python train.py --model="self-supervised image encoder" --dataset="procedural textures in two colours, tilted and lit" --train_examples=195000 --norm="layernorm_no_bias" --norm_position="pre" --parallel_block=false --conv_stem=true --projector_hidden_layers=1 --init="xavier_uniform" --residual_init="scaled_by_depth" --beta2=0.95 --steps=9800 --epochs=12.9
Rows from block 2, named by matrix and row number. Rows with one number belong to one neuron. Each number is 50 + 10 x the weight over its row's rms, rounded and kept within 0 to 99. All counts start at 0. After the name is the row's rms in percent of the matrix's.
# fc1: MLP up (model.blocks.2.mlp.fc1.weight, 960x160), inputs 54-107
# fc2: MLP down (model.blocks.2.mlp.fc2.weight, 160x960, transposed), outputs 54-107
fc1.658 107:42 59 36 36 46 54 56 35 62 54 50 48 50 37 59 62 42 29 56 49 49 41 50 45 40 55 36 24 52 45 79 69 50 56 43 63 36 70 57 43 49 19 55 56 52 63 48 53 58 44 36 53 43 41
fc1.659 039:57 44 51 45 58 71 66 38 51 35 36 26 51 31 46 35 42 38 74 34 58 62 48 45 57 65 42 41 58 53 58 62 41 62 52 53 53 64 50 57 47 43 61 38 56 53 54 57 66 54 60 39 46 58
fc1.660 036:40 53 38 59 45 60 55 39 46 31 45 31 42 53 39 63 36 42 43 59 53 45 60 56 57 64 54 29 66 41 58 55 33 39 45 56 61 62 50 63 64 50 38 47 33 55 44 33 52 36 34 51 62 62
fc1.661 033:40 59 37 56 53 35 61 40 42 53 56 40 30 66 40 53 50 45 47 65 48 46 52 55 47 55 44 44 41 33 53 47 46 64 61 40 62 49 65 37 62 40 49 41 59 51 51 48 40 32 59 47 33 49
fc1.662 141:51 51 31 35 43 49 68 42 74 55 63 41 61 52 58 39 55 54 41 45 52 33 53 65 37 47 50 43 65 49 52 58 43 40 35 50 37 48 53 45 46 54 57 61 44 51 57 60 69 28 34 47 56 37
fc1.663 048:42 47 48 50 53 54 68 41 56 45 48 62 55 42 60 38 24 46 61 35 42 43 49 44 59 74 45 47 54 28 68 60 42 50 43 50 43 73 41 56 57 47 42 52 43 58 59 28 47 44 41 56 63 48
fc1.664 074:61 44 60 47 60 62 50 50 62 38 33 43 47 36 56 47 37 56 48 45 49 48 56 57 49 54 55 37 53 34 50 56 38 58 46 64 55 58 52 59 62 43 52 46 53 55 37 37 38 56 58 42 43 42
fc1.665 138:63 35 49 50 63 65 64 42 57 47 49 53 51 38 41 33 46 37 53 42 46 43 52 20 49 59 60 44 52 46 61 52 52 43 50 47 31 63 30 62 46 55 47 59 26 57 58 46 46 36 63 51 40 40
fc1.666 032:40 50 56 61 65 43 40 49 61 41 37 61 52 49 62 51 40 51 66 35 42 55 42 41 36 35 63 42 68 46 65 44 47 34 46 54 39 53 36 47 45 45 65 51 42 67 42 44 64 61 54 44 35 44
fc1.667 049:58 33 41 45 47 59 71 60 60 55 49 52 31 57 60 62 19 52 67 54 41 59 60 49 50 46 38 59 71 63 62 40 43 46 38 68 34 44 41 50 56 43 53 36 42 57 61 38 59 63 49 38 49 48
fc1.668 044:51 64 37 55 42 50 58 50 62 62 32 39 46 38 61 34 33 38 57 58 57 62 47 39 45 59 45 51 47 43 53 32 32 54 34 55 35 47 36 58 40 40 49 37 34 44 51 58 44 62 58 52 40 55
fc1.669 154:59 42 49 50 62 56 53 38 47 51 48 52 52 45 39 34 50 37 57 43 51 43 60 33 44 44 56 33 59 49 58 44 48 39 56 43 35 69 20 73 54 45 35 60 24 60 58 50 45 46 56 51 59 51
fc1.670 130:46 58 49 53 37 44 64 46 65 37 46 32 35 51 45 49 38 47 59 42 56 45 55 55 44 58 52 50 53 17 47 55 40 65 42 50 40 52 46 39 61 42 40 50 45 53 56 51 51 59 52 49 40 58
fc1.671 046:41 53 61 58 52 58 49 55 52 39 38 55 58 53 44 50 35 45 46 28 43 51 59 47 51 58 40 47 64 27 64 49 33 53 54 57 35 50 56 53 49 36 34 50 42 51 50 38 63 46 45 38 63 61
fc1.672 107:38 59 36 57 62 49 51 51 62 33 52 42 52 52 45 58 46 42 62 45 46 52 59 56 51 56 44 45 43 24 62 64 39 45 32 52 43 62 52 46 70 48 57 42 55 60 46 47 66 68 43 51 62 51
fc1.673 158:54 46 25 51 62 47 55 56 46 48 41 67 51 55 46 61 44 48 64 43 40 64 67 53 60 44 33 53 53 57 67 58 29 46 49 42 45 59 45 72 51 43 59 43 28 47 58 39 69 60 43 49 58 43
fc1.674 083:71 34 48 69 41 56 41 47 45 51 36 63 38 45 41 54 40 42 67 51 42 72 49 26 54 56 44 40 64 21 60 63 48 42 41 45 38 52 42 64 48 45 49 39 62 49 36 39 62 60 40 49 56 58
fc1.675 034:61 36 47 61 73 53 47 38 45 47 37 46 42 58 41 48 52 36 59 43 60 46 63 55 55 46 59 34 64 45 68 41 57 55 58 68 46 36 56 52 72 51 55 46 53 40 39 36 62 39 38 44 48 48
fc1.676 181:47 30 48 46 43 52 60 58 41 48 37 55 32 40 52 54 29 33 38 36 39 55 44 38 44 70 47 52 46 48 88 44 43 51 58 41 36 62 56 43 45 36 61 47 55 58 37 31 55 34 61 54 50 40
fc1.677 181:66 58 42 79 57 49 45 45 56 52 42 51 49 38 48 51 50 59 53 50 44 67 46 44 53 46 51 47 53 27 50 54 51 39 30 43 44 56 54 68 38 60 48 47 56 42 39 49 59 57 57 40 54 44
fc1.678 043:50 44 53 54 59 54 63 45 49 53 40 59 41 42 40 29 42 63 60 48 38 62 52 31 44 44 61 47 44 39 53 35 53 59 30 36 36 45 46 64 41 40 34 47 39 52 44 41 43 58 46 61 62 46
fc1.679 109:41 42 53 47 51 58 55 59 48 56 40 58 35 31 57 47 43 47 56 43 25 41 46 34 52 67 56 47 52 35 66 34 43 48 49 66 50 63 62 49 58 37 58 47 59 57 30 26 65 53 52 40 52 46
fc1.680 038:54 35 41 64 52 58 68 29 45 56 38 33 63 52 53 44 62 57 48 39 39 49 40 52 59 58 58 56 58 26 63 39 59 56 50 57 53 53 42 64 46 60 57 49 36 36 45 44 62 37 36 51 47 53
fc1.681 078:38 34 68 63 41 50 44 45 47 63 51 64 48 44 49 40 38 51 68 51 56 41 48 43 48 27 51 53 61 42 39 36 46 45 45 51 31 60 53 52 64 55 38 54 60 40 40 38 36 45 49 51 59 43
fc1.682 039:49 36 54 61 65 58 75 42 55 54 29 52 47 56 64 51 45 55 50 53 38 60 49 46 53 44 58 32 61 33 50 53 50 54 50 51 43 64 47 65 52 53 60 58 57 31 43 44 68 52 41 60 61 59
fc1.683 104:40 49 54 45 61 49 65 55 54 37 41 35 45 43 58 57 35 32 45 47 45 48 37 48 34 58 61 56 52 30 75 64 52 55 31 48 51 40 61 41 65 55 52 57 32 62 53 42 50 46 49 38 60 69
fc1.684 049:61 62 54 43 49 49 63 43 63 42 55 35 43 56 38 47 42 56 53 45 40 51 45 43 53 41 60 45 65 45 53 41 55 48 24 61 41 65 52 59 36 51 40 41 46 50 43 50 61 54 42 41 48 58
fc1.685 039:54 43 43 41 60 59 41 44 45 61 37 39 49 38 44 35 43 48 63 63 47 66 44 51 44 54 37 42 50 35 61 40 32 60 43 38 61 53 59 57 52 51 55 61 62 41 52 35 46 52 61 50 59 47
fc1.686 033:59 68 42 60 51 51 58 28 58 34 42 49 63 56 44 41 47 47 60 36 38 52 69 51 41 69 59 57 45 43 45 47 53 48 44 68 36 69 52 64 57 59 43 41 51 45 63 48 70 48 51 59 71 52
fc1.687 039:46 48 38 52 60 49 57 61 37 39 50 42 36 54 40 48 62 56 48 63 43 60 63 23 59 43 58 60 49 31 70 34 39 37 69 48 57 54 35 55 45 36 52 49 50 36 36 39 58 56 44 55 58 41
fc1.688 150:67 50 31 42 51 47 51 58 63 34 53 57 31 56 40 60 33 50 42 57 50 73 47 62 48 41 34 49 39 43 57 61 54 53 44 53 41 54 52 49 46 47 39 46 58 53 54 45 77 53 55 48 41 53
fc1.689 036:52 57 44 44 54 39 37 49 54 46 56 58 56 33 56 46 32 37 45 29 41 58 46 52 54 41 73 47 53 20 42 43 45 53 34 61 27 47 38 73 40 61 45 33 38 44 41 59 64 58 41 29 41 57
fc1.690 037:38 45 56 48 52 53 43 31 51 51 44 48 38 49 66 60 56 58 48 51 34 52 66 52 46 53 60 42 46 39 68 43 36 47 36 33 55 38 31 59 58 55 59 49 41 44 38 55 43 34 48 39 66 51
fc1.691 132:58 51 32 33 50 46 63 32 65 46 60 47 46 46 41 60 44 49 52 49 52 34 45 52 51 54 33 34 57 53 62 56 27 64 53 68 22 61 59 33 60 40 50 55 31 71 49 47 82 38 46 55 47 47
fc1.692 032:48 33 63 43 62 45 45 61 43 42 30 42 38 48 59 63 45 33 66 55 64 56 57 49 46 50 38 51 36 36 58 38 62 55 59 42 40 58 56 68 42 43 62 65 43 50 49 57 52 37 40 37 53 36
fc1.693 135:39 59 61 67 49 56 54 34 64 56 62 30 57 31 57 48 49 39 49 36 33 33 53 59 32 63 50 40 49 44 60 49 37 54 45 64 27 59 59 45 51 38 44 60 61 61 50 57 53 57 38 61 43 50
fc1.694 165:57 54 34 77 58 63 46 38 55 58 42 47 51 30 54 49 49 59 49 53 37 62 44 47 62 39 52 49 50 28 48 42 55 49 31 53 47 56 58 66 39 62 43 47 53 51 30 49 57 40 60 41 46 33
fc1.695 059:45 48 46 44 59 71 58 50 41 45 30 39 49 46 59 48 63 40 49 33 49 44 61 43 50 61 37 46 53 26 60 65 34 40 52 44 46 55 36 72 64 49 47 39 42 45 31 52 64 49 48 43 55 42
fc1.696 034:60 51 39 57 54 63 58 49 57 47 56 35 36 36 39 48 57 61 52 36 65 68 56 63 37 42 64 39 45 47 51 46 50 47 50 44 53 50 39 41 66 34 61 71 54 36 57 35 47 66 42 57 58 62
fc1.697 081:50 42 60 70 58 49 47 49 59 44 49 59 48 35 57 59 52 44 52 33 41 65 47 57 37 49 55 30 59 08 55 60 52 41 31 37 40 59 49 63 55 62 44 52 58 33 44 41 66 64 51 37 47 53
fc1.698 034:45 43 58 60 64 44 45 38 51 40 36 44 54 65 52 53 49 44 47 52 54 47 41 60 39 53 50 50 67 38 59 68 54 52 44 35 46 53 50 47 45 36 56 51 51 39 39 28 48 55 57 35 51 67
fc1.699 176:57 52 29 33 42 45 46 54 61 44 68 54 45 55 31 61 44 57 38 53 62 62 44 61 45 45 38 27 45 43 47 67 61 47 40 53 44 47 55 49 44 48 40 38 53 49 54 50 69 41 48 56 44 52
fc1.700 146:33 44 66 75 43 65 48 45 59 47 58 55 63 48 35 35 49 50 49 42 62 38 53 50 47 53 49 43 48 47 39 61 56 33 45 34 46 56 43 43 52 61 43 43 60 38 52 38 51 34 46 50 58 45
fc1.701 047:61 52 48 59 61 52 57 62 55 40 41 42 39 58 50 38 37 49 43 45 47 49 42 42 43 50 46 34 67 41 55 44 56 49 34 37 40 54 41 59 48 52 37 58 30 34 46 34 54 62 26 54 64 63
fc1.702 041:48 36 43 60 68 56 71 57 60 38 54 48 47 47 41 46 34 29 63 40 49 66 62 39 37 56 45 40 70 52 57 41 47 57 45 35 38 45 53 57 48 55 48 42 51 52 67 37 62 59 45 46 47 49
fc1.703 035:61 42 59 46 52 54 41 47 68 38 40 39 35 50 42 38 38 41 72 60 53 54 65 38 52 41 53 53 43 25 49 46 50 56 47 43 39 45 41 48 48 42 36 58 50 57 62 38 45 48 55 36 53 49
fc1.704 037:39 65 56 41 36 54 54 61 60 40 57 42 55 63 42 56 46 60 69 59 53 59 63 52 27 71 47 54 60 33 61 68 31 51 31 48 40 49 42 55 49 47 46 44 52 53 58 26 64 64 58 44 64 57
fc1.705 164:59 47 50 57 50 58 71 27 47 63 61 42 60 44 52 38 45 41 55 51 24 37 40 32 49 53 44 57 45 59 62 51 53 36 52 45 50 50 46 66 44 55 52 58 37 52 64 37 50 38 63 52 50 33
fc1.706 057:51 48 44 47 62 59 58 51 52 30 51 42 45 45 59 42 41 25 63 51 48 48 58 55 43 49 49 50 66 31 72 68 42 44 24 47 36 45 51 45 66 39 38 44 26 50 48 44 68 57 29 43 62 56
fc1.707 185:44 48 50 46 46 55 67 45 48 66 54 40 49 53 51 40 40 41 57 47 26 43 48 49 43 49 44 50 46 33 51 38 45 52 50 40 44 55 52 66 63 52 42 48 51 60 40 54 67 52 65 39 56 38
fc1.708 035:61 54 33 52 50 63 74 62 56 54 32 30 44 37 36 44 44 39 52 45 64 63 42 49 53 55 44 52 54 55 45 42 54 60 35 35 32 58 32 40 60 34 47 48 50 54 45 57 46 50 56 42 55 51
fc1.709 036:41 38 40 41 58 48 51 46 64 32 28 31 62 54 52 56 46 51 50 51 61 66 66 51 63 59 50 33 59 21 64 55 54 44 51 40 54 61 46 54 44 59 52 50 45 52 52 53 53 63 41 45 50 38
fc1.710 122:59 37 35 55 49 55 49 45 48 33 54 64 56 38 65 51 42 50 45 56 35 62 47 33 56 42 38 47 46 37 63 50 54 34 34 35 45 38 37 54 57 54 44 58 58 44 44 38 52 43 26 49 48 42
fc1.711 155:46 33 64 61 44 54 55 33 47 45 59 59 56 38 33 33 53 42 42 28 65 39 67 42 48 55 44 43 50 48 44 33 52 34 46 48 45 64 42 52 58 55 36 57 54 41 50 54 38 38 42 63 54 49
fc1.712 149:39 43 39 47 61 45 51 51 47 33 54 59 30 48 41 35 50 53 53 60 61 64 63 54 49 67 52 37 46 44 60 60 23 45 45 35 46 47 35 47 63 58 62 52 43 45 48 41 37 46 41 52 68 53
fc1.713 173:72 32 49 61 57 46 53 34 50 36 47 63 53 51 42 63 55 28 69 45 50 46 65 49 59 46 34 56 58 51 57 59 29 36 54 53 51 65 37 62 59 50 46 48 40 64 51 57 61 47 47 41 49 41
fc1.714 145:49 41 32 30 58 52 69 49 59 48 54 38 51 46 64 38 45 50 51 39 40 51 70 59 60 69 59 37 62 47 54 46 29 53 53 53 53 53 53 64 60 55 58 48 37 45 43 34 55 36 56 30 58 39
fc1.715 147:66 62 49 60 68 47 52 60 55 58 44 37 44 53 64 60 51 51 43 63 54 55 33 52 42 51 52 37 55 37 50 62 47 69 55 64 40 43 53 48 43 53 47 38 42 64 39 46 68 49 56 35 57 59
fc1.716 039:58 36 35 54 42 66 46 51 38 40 44 58 37 55 52 55 38 28 60 62 43 65 52 48 55 56 59 49 69 48 62 46 48 44 59 54 43 42 60 65 67 35 38 50 38 46 44 37 68 65 57 56 48 59
fc1.717 137:43 50 37 42 53 69 55 53 54 37 48 65 52 48 55 57 45 46 66 50 30 47 68 46 40 63 41 45 58 46 74 57 44 42 36 52 49 58 51 53 51 22 50 47 46 45 48 46 57 57 38 52 48 42
fc1.718 047:67 43 42 58 64 46 51 37 58 51 35 48 46 39 58 54 67 31 51 40 41 64 71 44 49 52 56 44 65 39 65 48 38 43 34 54 40 61 51 54 48 34 35 58 43 43 55 41 60 50 30 33 51 39
fc2.658 122:60 46 64 44 30 39 45 66 36 55 48 54 45 61 48 40 53 51 50 49 50 63 42 57 52 55 52 58 50 47 37 56 59 46 63 38 60 28 51 47 44 60 40 43 52 56 54 51 36 63 65 36 43 58
fc2.659 023:51 48 47 51 32 46 57 61 39 59 53 49 83 51 64 53 41 30 52 45 42 36 41 49 60 35 45 62 65 59 64 48 53 51 61 64 49 37 50 40 43 37 69 46 48 42 51 37 46 53 51 54 41 55
fc2.660 020:70 27 55 51 37 50 53 62 48 43 52 37 64 55 51 44 63 34 33 62 49 58 40 31 50 71 33 44 43 71 61 50 53 53 67 51 39 53 46 39 38 29 44 42 45 51 48 53 52 36 58 61 30 47
fc2.661 012:51 58 70 52 63 60 60 45 52 59 50 44 65 45 59 62 41 38 69 66 38 54 45 39 68 55 50 65 58 48 61 47 53 55 57 52 53 55 53 53 54 40 36 40 52 54 57 44 47 63 69 45 35 27
fc2.662 155:41 70 61 51 63 69 49 55 50 58 48 45 32 37 59 64 36 47 47 65 55 62 49 60 58 82 32 50 49 45 65 53 55 45 49 50 58 53 53 36 41 41 43 45 60 43 48 51 48 43 40 59 50 59
fc2.663 044:37 49 70 53 31 47 46 74 41 72 52 55 54 52 45 62 34 48 49 57 47 70 42 62 34 42 40 48 46 61 53 56 62 49 52 33 72 44 50 61 53 36 57 51 65 45 56 62 35 44 38 58 62 70
fc2.664 062:48 51 52 55 44 70 59 69 54 54 51 31 53 57 59 64 43 59 53 49 39 38 40 63 36 47 46 59 40 50 40 78 62 39 52 36 60 21 43 49 57 43 45 39 53 52 63 56 61 48 34 44 48 61
fc2.665 145:66 61 45 52 58 45 41 70 41 41 49 46 45 71 58 60 49 45 41 73 47 58 45 57 54 32 52 59 49 50 38 50 72 48 59 55 77 37 47 49 44 47 56 31 58 58 60 63 66 51 39 34 65 70
fc2.666 013:59 58 60 51 56 30 56 41 54 63 57 44 57 64 60 41 44 42 53 48 55 26 53 54 45 50 53 46 57 60 33 44 53 43 60 50 42 47 30 39 62 49 58 53 39 62 51 63 67 59 45 53 48 65
fc2.667 029:43 45 41 54 36 59 49 52 38 71 39 41 54 56 60 59 29 47 48 55 46 53 47 62 34 64 48 46 47 53 56 41 47 59 73 61 56 41 52 68 57 35 61 44 53 61 45 44 53 72 61 62 44 54
fc2.668 037:54 46 53 56 57 43 66 41 45 53 59 56 53 50 68 46 42 49 42 39 29 39 46 71 53 43 40 63 66 49 60 49 45 45 52 60 54 38 59 48 43 44 45 61 50 51 55 47 58 52 31 65 57 53
fc2.669 160:53 59 55 48 53 43 42 76 56 51 45 40 53 54 59 64 46 46 50 54 59 58 54 54 49 26 57 50 62 48 36 56 76 48 56 50 65 50 45 51 54 45 55 29 49 56 61 66 54 36 44 32 69 66
fc2.670 127:42 63 44 50 34 40 56 69 59 52 61 39 41 64 40 47 40 48 48 41 53 46 55 58 53 55 62 61 31 57 39 64 56 59 50 46 46 53 55 46 44 42 47 32 46 65 62 48 66 47 58 46 43 63
fc2.671 031:66 36 59 51 43 51 68 56 64 42 53 66 36 44 57 49 58 53 47 58 53 49 50 41 56 49 47 43 45 60 54 28 40 64 46 42 60 65 55 32 47 44 51 50 26 50 55 32 44 48 34 42 44 45
fc2.672 109:50 47 32 52 43 51 63 59 46 42 36 47 39 52 49 73 36 51 52 55 38 68 38 43 56 68 47 42 28 48 50 58 51 60 62 47 55 47 67 52 50 42 44 33 50 56 46 50 60 73 63 45 33 37
fc2.673 171:39 36 48 62 53 52 64 60 42 56 44 55 43 52 57 52 47 54 57 51 38 59 40 42 64 48 45 55 51 51 52 50 43 44 35 39 36 51 64 46 27 47 65 49 59 50 41 54 54 44 40 53 59 31
fc2.674 080:68 47 62 43 51 47 47 50 60 60 58 41 32 66 60 55 52 57 59 37 46 18 53 63 42 52 38 50 66 70 36 42 53 49 59 45 61 43 60 42 43 52 43 54 32 47 56 45 58 45 43 51 53 50
fc2.675 016:35 52 61 34 42 49 60 67 51 54 68 50 46 58 38 38 56 44 31 58 47 70 51 68 52 51 47 61 35 71 38 64 60 34 48 53 56 56 53 40 42 51 48 62 57 36 45 64 45 26 33 62 58 47
fc2.676 197:56 38 66 58 43 50 51 52 38 45 46 46 58 47 52 42 60 51 38 56 55 52 39 47 48 57 53 49 49 61 51 64 50 42 51 51 66 37 72 35 36 40 73 49 54 53 52 48 61 42 27 41 52 61
fc2.677 186:48 50 53 29 39 52 46 63 47 47 64 51 54 46 47 53 49 39 39 45 59 55 47 61 55 77 49 51 62 49 53 44 61 47 52 65 51 63 43 53 44 32 43 40 58 42 67 45 50 49 56 62 32 64
fc2.678 029:65 33 60 37 42 68 54 49 50 54 62 37 52 43 53 63 45 50 55 55 51 43 52 53 54 70 58 55 51 53 50 52 47 66 46 50 67 29 49 46 48 50 49 44 44 44 54 44 49 32 50 53 36 44
fc2.679 120:63 50 53 66 60 51 62 41 49 53 63 59 46 58 56 47 52 66 47 52 56 35 45 75 48 45 42 50 51 52 36 53 49 49 62 62 56 44 43 55 51 72 41 49 37 41 55 54 62 51 23 41 50 59
fc2.680 023:46 51 71 46 54 40 46 53 38 46 57 41 60 59 62 50 58 57 51 52 41 45 35 54 56 42 51 78 35 46 30 52 56 56 51 43 61 37 56 43 48 52 41 46 46 45 66 57 43 52 55 56 51 68
fc2.681 066:51 52 61 59 32 59 67 55 53 67 47 51 43 44 60 35 41 64 44 49 46 42 48 73 55 35 44 56 61 53 42 36 51 57 40 50 63 36 55 46 35 43 57 43 62 29 60 59 36 55 44 42 65 56
fc2.682 025:31 52 56 46 40 68 72 43 51 54 54 30 61 51 52 33 44 39 47 45 31 37 54 57 50 76 68 59 51 42 48 56 50 59 51 55 51 46 40 44 65 40 57 59 50 54 51 29 53 54 72 57 48 54
fc2.683 096:56 66 68 62 74 54 40 57 56 57 51 44 54 55 48 52 49 51 49 46 50 51 47 55 58 41 63 43 60 43 41 52 51 61 45 58 52 43 55 47 39 48 23 44 36 47 50 59 48 61 38 50 54 67
fc2.684 032:60 33 46 46 59 51 69 51 54 56 45 32 33 48 53 37 61 55 54 60 35 65 56 45 48 63 58 47 58 47 50 53 39 62 55 56 53 52 48 53 45 52 49 53 51 50 49 37 71 50 37 39 33 33
fc2.685 023:52 31 46 45 43 67 53 42 31 61 45 58 62 66 43 56 46 61 56 47 49 58 63 52 67 46 50 64 43 56 47 61 69 57 31 31 78 36 42 62 41 36 56 45 55 24 46 43 48 53 61 65 40 43
fc2.686 020:55 34 34 51 46 56 47 56 42 52 51 58 53 44 63 60 54 53 56 51 32 66 37 48 46 39 30 45 39 63 60 60 62 37 63 41 49 50 56 63 54 43 50 59 53 56 34 49 61 59 58 42 36 37
fc2.687 023:77 44 45 49 52 60 53 59 44 44 36 43 45 47 70 80 52 56 55 56 38 50 62 37 48 41 57 38 46 58 62 50 48 64 45 53 53 35 65 50 40 57 61 28 43 63 55 45 73 57 22 48 49 51
fc2.688 168:69 54 53 51 55 31 31 45 51 51 51 43 40 41 48 47 65 41 45 53 63 43 42 42 46 46 59 51 56 39 35 45 43 28 54 50 54 59 61 51 60 77 49 44 45 59 48 48 67 55 44 44 41 48
fc2.689 018:58 57 60 46 50 60 53 45 51 48 55 59 55 45 58 64 70 48 43 54 45 55 37 44 43 51 49 41 52 35 61 32 65 51 22 55 49 84 61 50 49 44 36 45 57 41 57 55 50 57 40 62 43 53
fc2.690 020:68 44 66 55 55 70 29 39 59 59 46 45 47 38 43 57 49 57 49 73 55 39 45 52 48 65 19 51 29 41 53 53 52 65 57 44 58 43 58 58 53 53 52 52 23 57 52 43 39 37 58 60 37 38
fc2.691 142:44 67 53 56 62 57 43 56 57 60 58 57 43 38 61 42 39 59 43 62 55 56 43 58 61 52 42 45 43 57 60 59 53 31 44 56 45 59 58 34 30 60 65 60 38 50 37 62 47 33 43 46 66 50
fc2.692 011:50 53 46 42 50 63 71 65 59 60 47 58 60 37 52 54 64 51 46 43 44 40 44 50 49 56 60 43 57 67 47 38 60 56 43 45 51 50 64 45 31 43 62 44 62 58 48 66 45 55 46 65 46 45
fc2.693 144:43 57 48 49 43 39 36 65 53 64 52 33 44 65 55 37 55 58 57 58 46 53 50 62 41 52 48 53 50 56 36 62 46 61 55 40 44 32 61 60 39 69 64 35 60 58 56 57 49 53 49 53 43 49
fc2.694 172:43 48 67 43 33 53 49 57 45 52 59 52 61 41 37 48 49 50 41 43 61 46 49 60 49 74 52 54 52 47 58 32 60 46 57 70 62 55 40 45 51 28 41 53 51 44 66 46 33 56 47 67 37 70
fc2.695 043:56 50 35 38 67 49 65 58 47 26 38 46 53 55 51 71 55 40 66 37 44 55 50 54 46 61 43 37 34 47 63 70 35 39 50 61 52 50 54 40 66 40 50 45 42 60 55 68 65 48 33 52 52 60
fc2.696 015:62 53 34 47 48 46 36 66 48 61 68 61 70 52 43 48 60 61 48 48 40 66 51 55 62 50 49 59 33 56 45 46 56 54 52 62 41 54 48 62 62 63 48 53 62 60 44 50 53 51 53 47 36 46
fc2.697 073:51 36 33 35 44 33 44 69 48 37 67 69 39 55 54 60 41 48 45 50 45 66 46 63 55 67 37 49 50 57 49 60 63 41 51 47 43 63 43 58 42 41 47 41 56 45 67 49 62 55 53 68 29 50
fc2.698 016:56 48 67 48 54 63 64 50 70 46 49 55 61 48 63 40 57 50 45 54 57 29 60 59 47 60 46 55 44 51 46 36 58 51 35 57 51 43 45 31 24 39 43 55 32 48 56 55 45 50 49 53 48 35
fc2.699 199:60 39 44 46 43 37 41 40 52 41 57 59 39 49 40 51 54 29 52 49 53 46 43 44 34 54 44 51 45 48 45 41 52 19 57 52 54 67 55 50 59 60 47 52 53 54 52 50 66 54 49 51 40 41
fc2.700 150:43 58 48 42 42 71 67 58 57 66 51 65 45 53 36 32 38 75 52 61 49 54 40 60 52 56 60 49 54 61 43 46 58 55 40 41 58 61 52 59 39 36 55 44 62 44 52 43 50 41 55 52 61 34
fc2.701 036:53 48 61 50 52 50 52 57 41 65 50 60 55 60 60 34 44 38 63 44 38 35 49 38 43 44 59 45 46 46 74 35 66 60 39 62 44 51 63 51 41 46 75 66 38 58 56 52 40 49 42 43 61 50
fc2.702 031:49 47 52 58 51 43 46 55 45 48 61 56 45 48 78 42 49 49 47 55 48 52 43 69 56 47 44 69 39 50 41 56 39 45 34 40 51 55 66 47 36 51 69 50 54 48 45 68 46 49 53 49 59 59
fc2.703 018:55 59 67 48 56 61 54 56 58 71 55 39 41 49 50 54 55 57 53 54 38 16 43 52 54 54 54 59 67 54 45 59 67 53 51 58 71 48 63 54 41 43 47 67 48 59 51 50 52 50 51 58 46 52
fc2.704 018:33 56 46 55 38 67 55 60 32 63 56 53 60 55 47 40 44 51 53 53 41 62 36 43 42 60 38 62 30 59 46 34 62 49 53 61 72 57 66 52 47 43 56 41 56 64 54 59 42 43 53 51 34 50
fc2.705 169:49 48 63 48 45 33 34 58 27 49 66 52 52 60 36 59 53 43 34 40 56 74 47 49 57 47 32 59 42 87 38 50 76 39 53 58 60 46 49 47 48 37 58 54 66 46 59 62 38 45 44 69 38 71
fc2.706 049:51 54 38 41 47 56 59 54 33 43 50 60 68 48 53 75 54 47 40 49 36 60 48 57 58 50 47 56 40 49 45 51 62 44 56 53 76 58 51 41 44 31 65 36 51 62 46 68 51 59 54 49 35 50
fc2.707 189:37 56 41 59 55 73 60 61 59 57 55 33 57 46 43 50 49 47 43 65 33 44 36 62 48 47 54 64 53 50 40 35 45 50 50 31 50 48 49 59 44 43 41 39 64 59 55 75 48 48 58 38 50 39
fc2.708 019:48 63 67 25 53 47 56 51 46 43 51 53 54 43 57 55 58 51 31 48 32 49 50 63 40 54 53 35 40 52 70 49 56 45 53 49 69 38 72 52 54 37 60 63 48 57 75 57 52 38 33 65 51 58
fc2.709 020:53 56 50 56 42 39 59 61 43 56 56 56 52 47 48 54 54 60 38 57 46 45 56 65 59 52 41 49 35 55 53 37 70 46 62 65 71 56 57 38 43 55 49 58 68 51 66 69 40 72 45 65 55 53
fc2.710 117:61 45 44 61 61 48 59 54 44 52 51 60 57 65 43 60 69 42 40 67 53 55 65 52 64 48 46 53 37 49 49 76 46 59 46 32 50 47 35 37 55 54 45 56 50 51 52 49 54 48 44 75 55 43
fc2.711 165:40 71 36 44 50 65 59 64 65 52 54 57 35 55 48 45 31 80 49 60 43 53 48 61 52 56 57 51 44 52 38 53 71 55 45 50 58 61 49 54 51 34 57 34 56 56 56 64 47 48 52 34 58 49
fc2.712 140:43 73 60 57 48 52 49 54 40 48 48 52 51 37 34 45 62 47 61 54 65 51 60 37 59 64 77 52 45 60 39 65 38 49 54 38 51 56 58 40 41 57 50 35 65 44 54 47 36 66 49 53 38 43
fc2.713 178:59 46 48 51 51 45 39 50 41 53 61 62 76 61 65 46 62 44 49 48 46 44 45 33 43 35 45 57 41 61 55 71 63 37 56 51 52 36 42 43 49 49 54 54 34 44 51 41 49 33 44 56 46 53
fc2.714 159:53 44 50 43 57 39 19 52 42 44 56 67 50 76 48 40 65 47 62 56 49 73 62 53 64 53 56 44 60 49 44 57 57 56 59 41 59 38 57 53 45 47 47 32 56 45 48 39 59 52 42 48 51 58
fc2.715 152:50 57 52 62 65 61 52 49 53 47 48 51 43 57 46 48 42 46 50 66 44 53 49 48 52 68 56 57 47 50 48 50 58 38 48 46 64 57 65 56 39 63 68 60 44 43 60 48 45 37 59 58 56 65
fc2.716 028:53 62 60 53 59 61 52 37 55 64 45 35 42 47 54 58 56 52 59 48 28 39 58 61 47 45 51 55 61 58 32 53 46 45 45 39 67 51 67 56 39 48 54 56 62 50 56 61 53 53 54 42 43 45
fc2.717 146:52 52 51 47 39 51 63 65 38 48 44 53 52 63 42 58 43 53 40 56 47 70 35 66 57 67 43 52 40 44 50 56 62 56 55 56 66 53 63 41 47 45 40 41 55 50 57 60 42 57 71 45 45 58
fc2.718 035:44 63 45 54 67 36 51 65 56 60 58 48 50 42 62 42 54 60 50 53 46 43 39 65 50 36 47 52 46 52 52 69 51 51 23 43 41 50 54 35 35 64 75 64 47 56 46 66 48 41 35 47 58 48